From a checkpoint of a small self-supervised image encoder.
Model: 4.97M parameters, 32-pixel images, arch vit, moe soft, num experts 8, patch size [4, 4], layers 14, width 160.
Training: soap at rate 0.0032, 7600 steps, batches of 512.
Data: trained on rendered landscapes of hills, water and sky, 145000 training examples, 26.8 epochs.
Rows from block 6 of a small self-supervised image encoder, named by matrix and row number. Rows with one number belong to one neuron. Each number is 50 + 15 x the weight over its row's rms, rounded and kept within 0 to 99. All counts start at 0.
After each neuron's rows are labels from the 100 images, of 14848, where the neuron reaches its highest value: "top examples" is what is common among them. Only what is clearly more common there than usual is listed. The data: rendered landscapes of hills, water and sky.
# fc1: MLP up (model.blocks.6.mlp.fc1.weight, 640x160), inputs 80-159
# fc2: MLP down (model.blocks.6.mlp.fc2.weight, 160x640, transposed), outputs 80-159

fc1.166:57 50 17 48 70 33 56 38 32 46 73 75 54 50 34 29 63 45 50 53 54 41 56 43 51 63 60 73 50 49 51 54 61 48 38 46 55 29 42 38 55 55 47 48 38 57 42 45 23 62 45 45 75 38 28 67 64 43 86 72 57 60 32 61 63 69 41 67 43 62 52 29 65 38 51 43 57 66 50 46
fc2.166:26 61 93 59 26 39 58 61 41 33 37 45 42 48 70 69 54 39 33 72 39 38 48 33 40 51 51 50 64 59 39 36 57 65 48 94 61 90 65 49 55 48 61 34 33 52 42 47 58 64 64 66 37 47 51 52 31 42 49 33 66 32 59 35 41 33 45 73 20 42 49 59 76 61 51 65 52 56 51 75
top examples: clouds; sunset

fc1.44:66 53 63 61 63 86 55 79 22 45 67 50 53 46 45 37 46 73 72 41 68 22 38 38 33 50 83 65 46 53 32 56 32 38 73 18 39 45 49 62 38 42 61 63 51 40 23 62 53 51 43 50 37 45 61 70 72 43 27 57 59 46 61 32 61 57 37 59 64 63 41 45 24 15 72 52 53 47 84 46
fc2.44:28 63 52 53 29 58 79 08 72 51 57 66 57 59 39 89 68 30 40 60 68 77 58 47 59 48 41 48 64 78 61 60 48 51 42 73 56 74 47 26 51 50 55 54 72 57 47 45 64 61 74 63 57 67 41 48 62 38 29 38 65 63 44 72 58 66 62 63 53 36 40 36 49 49 34 65 60 34 40 58
top examples: purple alien crags; terraced slopes

fc1.388:62 70 60 56 56 44 28 49 65 46 47 53 57 28 48 45 39 37 41 59 38 28 28 79 53 35 52 63 32 28 33 48 48 24 63 45 52 06 55 52 89 59 46 44 46 49 28 53 40 58 45 47 63 54 62 51 54 47 80 48 37 58 57 28 49 19 38 32 52 50 59 38 69 54 45 60 69 44 52 55
fc2.388:44 42 62 64 21 54 58 32 80 58 70 49 23 70 59 52 30 44 69 40 28 60 74 31 52 61 34 51 37 28 70 58 50 58 45 57 41 46 65 32 43 51 48 47 33 63 55 42 43 81 37 63 48 36 52 40 40 15 31 67 68 32 53 53 37 40 46 53 86 57 19 54 38 55 46 29 42 75 24 65
top examples: snowy peaks; overcast

fc1.462:58 55 69 45 85 59 63 79 51 66 56 54 45 56 34 55 30 41 67 94 51 31 45 58 61 53 53 55 58 21 16 70 50 78 55 38 53 70 42 62 78 47 52 46 55 52 22 38 53 57 45 48 30 43 74 64 36 53 40 62 49 58 37 62 35 62 47 62 58 66 60 58 39 45 33 52 65 23 49 31
fc2.462:22 35 37 50 24 33 50 57 40 20 64 43 43 42 83 56 42 81 53 14 71 57 63 38 38 54 57 58 36 64 63 42 77 23 41 60 40 40 34 42 44 43 43 68 47 61 65 62 53 52 33 56 51 79 38 32 57 42 56 41 46 46 48 29 52 54 88 57 35 25 41 57 60 40 63 30 52 52 33 57
top examples: snowy peaks

fc1.418:66 34 50 69 54 45 44 55 33 31 24 39 33 27 55 49 62 48 46 76 65 41 51 39 23 46 65 60 46 56 65 59 14 66 79 42 43 47 56 44 63 27 52 47 56 71 42 50 57 69 43 45 77 43 57 60 56 65 64 71 37 49 35 51 10 52 14 35 59 37 33 46 93 61 30 34 50 54 24 51
fc2.418:47 59 37 43 55 30 24 42 56 43 48 47 42 41 21 19 60 28 54 39 55 46 66 36 68 23 39 31 57 36 16 41 58 59 26 40 87 50 61 61 38 28 45 50 23 17 71 38 38 54 33 66 63 64 35 34 36 37 25 75 26 37 59 60 52 48 60 49 15 23 59 39 69 51 71 45 52 37 45 55
top examples: clouds

fc1.438:53 51 55 56 69 69 50 84 28 49 75 59 59 26 50 28 45 45 58 36 82 39 63 51 36 41 52 45 11 36 10 26 12 51 67 43 45 75 11 29 81 28 42 42 56 22 39 14 65 36 53 39 51 64 58 61 51 56 41 45 47 83 52 55 48 57 56 47 28 30 82 43 69 55 52 41 41 53 44 61
fc2.438:23 48 36 46 00 39 69 45 56 52 35 34 32 47 47 53 65 55 40 67 48 62 48 64 41 44 42 40 62 67 49 43 79 40 17 55 70 33 29 56 28 62 63 81 46 64 55 71 51 36 43 61 40 50 41 38 66 52 64 41 57 33 41 60 52 68 40 55 49 53 55 39 27 39 36 56 63 53 53 50
top examples: terraced slopes

fc1.6:26 45 82 37 67 59 56 66 62 60 41 65 41 62 43 50 68 57 40 44 70 60 42 59 32 49 53 48 60 65 53 64 31 29 62 29 38 67 43 37 39 58 45 74 23 47 62 21 44 68 27 76 41 56 64 18 47 45 59 30 53 66 44 26 54 92 26 42 43 72 70 21 53 20 12 37 47 65 64 60
fc2.6:72 46 22 36 43 50 55 58 12 42 68 64 28 67 50 42 62 60 61 37 38 50 12 30 50 61 69 62 22 57 30 47 61 63 33 54 41 48 62 42 57 49 53 39 76 48 42 60 79 40 64 51 28 71 52 54 49 41 45 72 67 43 62 61 47 66 59 51 52 36 42 72 29 43 44 50 37 24 56 54
top examples: purple alien crags

fc1.151:28 33 75 26 47 83 21 52 42 49 55 68 58 27 38 18 41 54 61 34 41 47 51 63 51 57 62 47 60 36 59 34 60 41 74 58 34 38 64 43 35 18 25 73 46 28 30 62 14 51 61 80 45 59 67 41 60 60 46 32 37 60 35 50 14 37 70 62 49 39 60 50 52 62 58 34 33 63 63 20
fc2.151:48 48 46 48 57 51 96 71 60 75 17 50 49 55 41 38 61 64 58 69 61 46 69 29 62 40 83 37 40 39 35 77 73 63 40 58 46 41 43 56 69 76 67 37 22 85 59 50 63 61 62 45 67 46 32 64 50 60 24 47 73 38 49 47 71 58 57 47 66 33 25 56 60 32 41 46 69 66 26 72
top examples: purple alien crags

fc1.597:45 27 63 58 55 54 60 80 51 55 46 35 54 50 48 52 40 54 31 39 44 64 50 73 47 48 22 63 55 54 34 62 60 98 36 55 63 69 76 39 47 62 56 72 46 71 54 74 64 82 66 41 63 62 23 63 77 53 75 57 32 51 73 56 55 46 63 53 37 42 55 47 85 69 58 50 69 44 38 62
fc2.597:59 57 76 67 29 41 31 41 26 32 47 70 43 57 64 55 46 17 66 64 37 66 67 63 57 67 73 15 46 34 37 36 49 24 56 74 53 42 65 55 56 51 54 50 32 65 54 32 35 47 33 76 47 50 77 63 22 74 58 65 69 50 50 43 41 35 52 36 71 54 50 67 47 29 49 41 62 56 64 58
top examples: clouds; overcast

fc1.467:61 64 55 53 55 32 45 73 44 64 33 60 78 76 65 33 51 51 62 41 51 69 57 44 46 53 61 80 45 41 64 44 61 77 54 50 83 59 26 38 40 34 46 39 58 62 72 76 38 40 67 48 59 76 41 31 46 62 55 52 30 61 48 47 54 78 62 35 48 58 90 48 50 34 67 46 69 58 62 40
fc2.467:34 42 68 50 71 56 58 48 50 59 50 50 68 42 43 68 50 64 58 47 64 41 59 54 66 58 48 19 28 64 45 44 34 17 50 55 60 38 84 49 65 49 41 56 54 56 49 24 37 45 38 25 53 35 82 50 39 46 73 62 63 35 58 51 47 23 42 64 63 24 11 37 54 51 20 51 43 43 74 48
top examples: clouds; noon

fc1.223:40 50 43 37 60 62 47 72 69 59 41 34 69 47 69 66 39 46 47 57 48 70 34 26 35 68 64 56 63 43 24 71 82 52 61 75 64 58 64 72 44 51 31 51 23 38 23 44 58 59 48 48 97 46 44 48 39 71 53 48 71 51 59 55 34 53 77 44 63 59 48 58 41 48 65 25 40 72 50 44
fc2.223:67 93 32 59 42 41 42 74 35 50 63 18 40 67 64 33 62 49 32 40 12 32 67 64 60 21 54 52 59 62 82 33 41 51 47 32 55 41 58 61 64 68 68 25 46 39 48 32 36 41 55 50 39 41 34 46 60 45 69 47 30 74 39 61 53 56 51 50 38 41 47 56 43 49 60 41 45 32 51 76
top examples: terraced slopes

fc1.190:72 43 45 61 40 68 36 78 61 44 49 79 53 55 25 40 68 50 62 32 57 70 60 43 56 44 67 35 39 74 31 51 20 42 70 42 60 73 67 50 68 57 35 56 66 68 26 43 38 56 67 42 51 38 64 46 28 62 66 31 61 60 67 59 39 60 47 38 51 59 65 35 56 48 51 55 54 49 43 57
fc2.190:22 44 40 45 50 30 67 30 25 49 44 31 59 38 76 60 42 49 42 72 32 39 49 46 41 46 48 52 47 24 59 26 63 43 33 39 43 42 19 63 50 52 85 40 42 46 78 47 67 50 51 50 49 67 55 55 77 32 14 58 42 46 26 44 54 43 70 54 37 41 34 62 59 50 33 36 49 28 63 46
top examples: snowy peaks

fc1.393:48 62 34 49 39 45 42 81 56 38 28 38 53 53 55 58 52 51 31 54 61 43 52 44 45 43 50 35 72 50 50 50 48 45 37 51 48 82 58 65 45 47 83 24 45 36 63 31 54 47 43 77 50 51 23 67 75 25 51 50 12 48 56 27 49 45 33 60 41 67 28 47 46 34 35 69 49 71 43 36
fc2.393:68 22 72 63 42 68 36 27 43 65 65 59 32 54 41 19 35 59 78 57 69 68 33 59 57 60 68 41 41 60 33 51 42 59 64 62 51 24 38 40 75 63 26 94 54 47 45 57 55 46 33 36 49 42 77 53 27 54 45 38 62 53 60 76 41 40 61 74 52 47 49 66 45 53 59 50 69 24 51 53
top examples: snowy peaks

fc1.115:49 32 62 33 29 44 49 54 81 56 50 59 74 57 49 50 44 46 66 66 34 40 35 32 58 48 51 62 30 64 25 61 35 49 60 40 69 59 39 61 21 50 34 58 51 56 57 57 47 49 63 39 34 33 61 60 40 50 24 55 30 32 53 39 50 44 47 65 19 58 42 47 01 55 25 54 54 58 60 69
fc2.115:53 51 52 77 40 43 37 47 07 52 41 18 32 41 36 50 79 39 31 41 60 49 47 51 52 60 34 38 69 32 45 39 51 66 48 57 35 70 48 35 69 45 63 32 53 57 21 59 66 50 46 59 40 78 46 43 49 59 63 30 56 52 51 40 44 46 59 49 65 44 23 49 95 78 70 59 49 38 38 09
top examples: snowy peaks

fc1.359:44 37 73 50 37 52 16 54 41 49 68 57 37 71 42 68 32 29 47 14 36 40 27 70 63 54 60 62 54 28 05 45 30 69 28 37 54 64 47 74 74 54 40 61 14 54 61 39 55 48 57 28 47 63 25 62 40 65 60 51 36 42 70 60 51 51 53 54 57 41 52 54 32 60 63 42 48 25 37 66
fc2.359:53 31 78 83 17 41 62 40 40 53 51 28 70 60 37 58 65 45 48 30 32 55 81 42 63 57 31 05 53 35 80 65 17 54 43 41 59 43 55 25 36 55 79 83 51 48 58 37 39 56 47 44 41 71 48 54 54 56 31 17 36 60 71 42 47 51 50 46 51 57 51 25 62 56 47 19 50 56 56 54
top examples: snowy peaks

fc1.228:60 47 68 66 53 31 35 45 27 75 26 39 49 56 40 69 39 41 75 44 34 30 40 51 54 43 22 42 69 69 62 65 55 64 55 55 56 40 47 86 58 70 45 42 19 43 63 47 64 53 25 47 47 25 69 39 84 50 62 52 43 82 63 32 62 40 45 26 43 78 31 70 77 63 37 64 35 47 46 37
fc2.228:45 54 58 52 53 47 41 66 72 43 53 52 48 66 54 21 54 50 64 53 34 39 56 54 57 48 68 43 89 66 51 49 25 43 61 32 36 49 55 21 18 44 52 71 58 60 81 36 32 35 55 57 86 41 48 34 30 41 64 17 53 39 00 60 57 55 45 58 54 63 30 30 73 72 51 34 42 55 32 31
top examples: purple alien crags

fc1.633:44 45 57 72 62 56 39 52 58 76 22 55 54 41 36 33 33 63 55 67 28 33 50 28 81 61 52 46 44 62 42 48 46 38 25 62 45 47 55 30 63 46 42 55 54 61 40 43 60 45 38 48 59 22 30 47 51 62 65 26 42 35 76 54 60 57 38 69 37 37 81 40 54 50 28 47 00 45 44 38
fc2.633:38 40 11 67 36 47 60 49 66 46 53 74 43 49 50 45 60 55 13 28 21 76 44 68 40 32 61 40 33 53 72 47 36 47 51 20 42 80 38 72 22 42 39 66 63 44 41 66 46 64 68 67 54 43 63 54 62 54 63 78 52 64 25 48 53 70 72 45 29 58 35 55 47 61 78 50 66 71 53 53
top examples: terraced slopes

fc1.479:53 43 28 75 44 36 56 76 49 31 36 38 31 60 41 49 73 26 65 45 48 58 63 56 45 40 43 42 55 60 58 60 67 70 39 36 61 60 49 38 55 47 22 54 46 45 57 64 23 25 39 73 34 36 69 59 33 46 43 34 32 46 22 59 64 30 47 61 29 40 51 33 54 71 58 24 27 43 51 55
fc2.479:63 58 64 40 72 35 36 38 52 59 48 52 60 36 61 34 57 54 54 47 54 32 48 48 28 42 45 61 49 59 38 38 52 59 65 54 61 74 47 51 50 22 71 57 42 28 60 28 72 67 39 56 77 57 38 47 60 39 58 80 55 38 75 52 29 65 59 50 58 32 63 68 80 53 34 59 56 36 34 42
top examples: clouds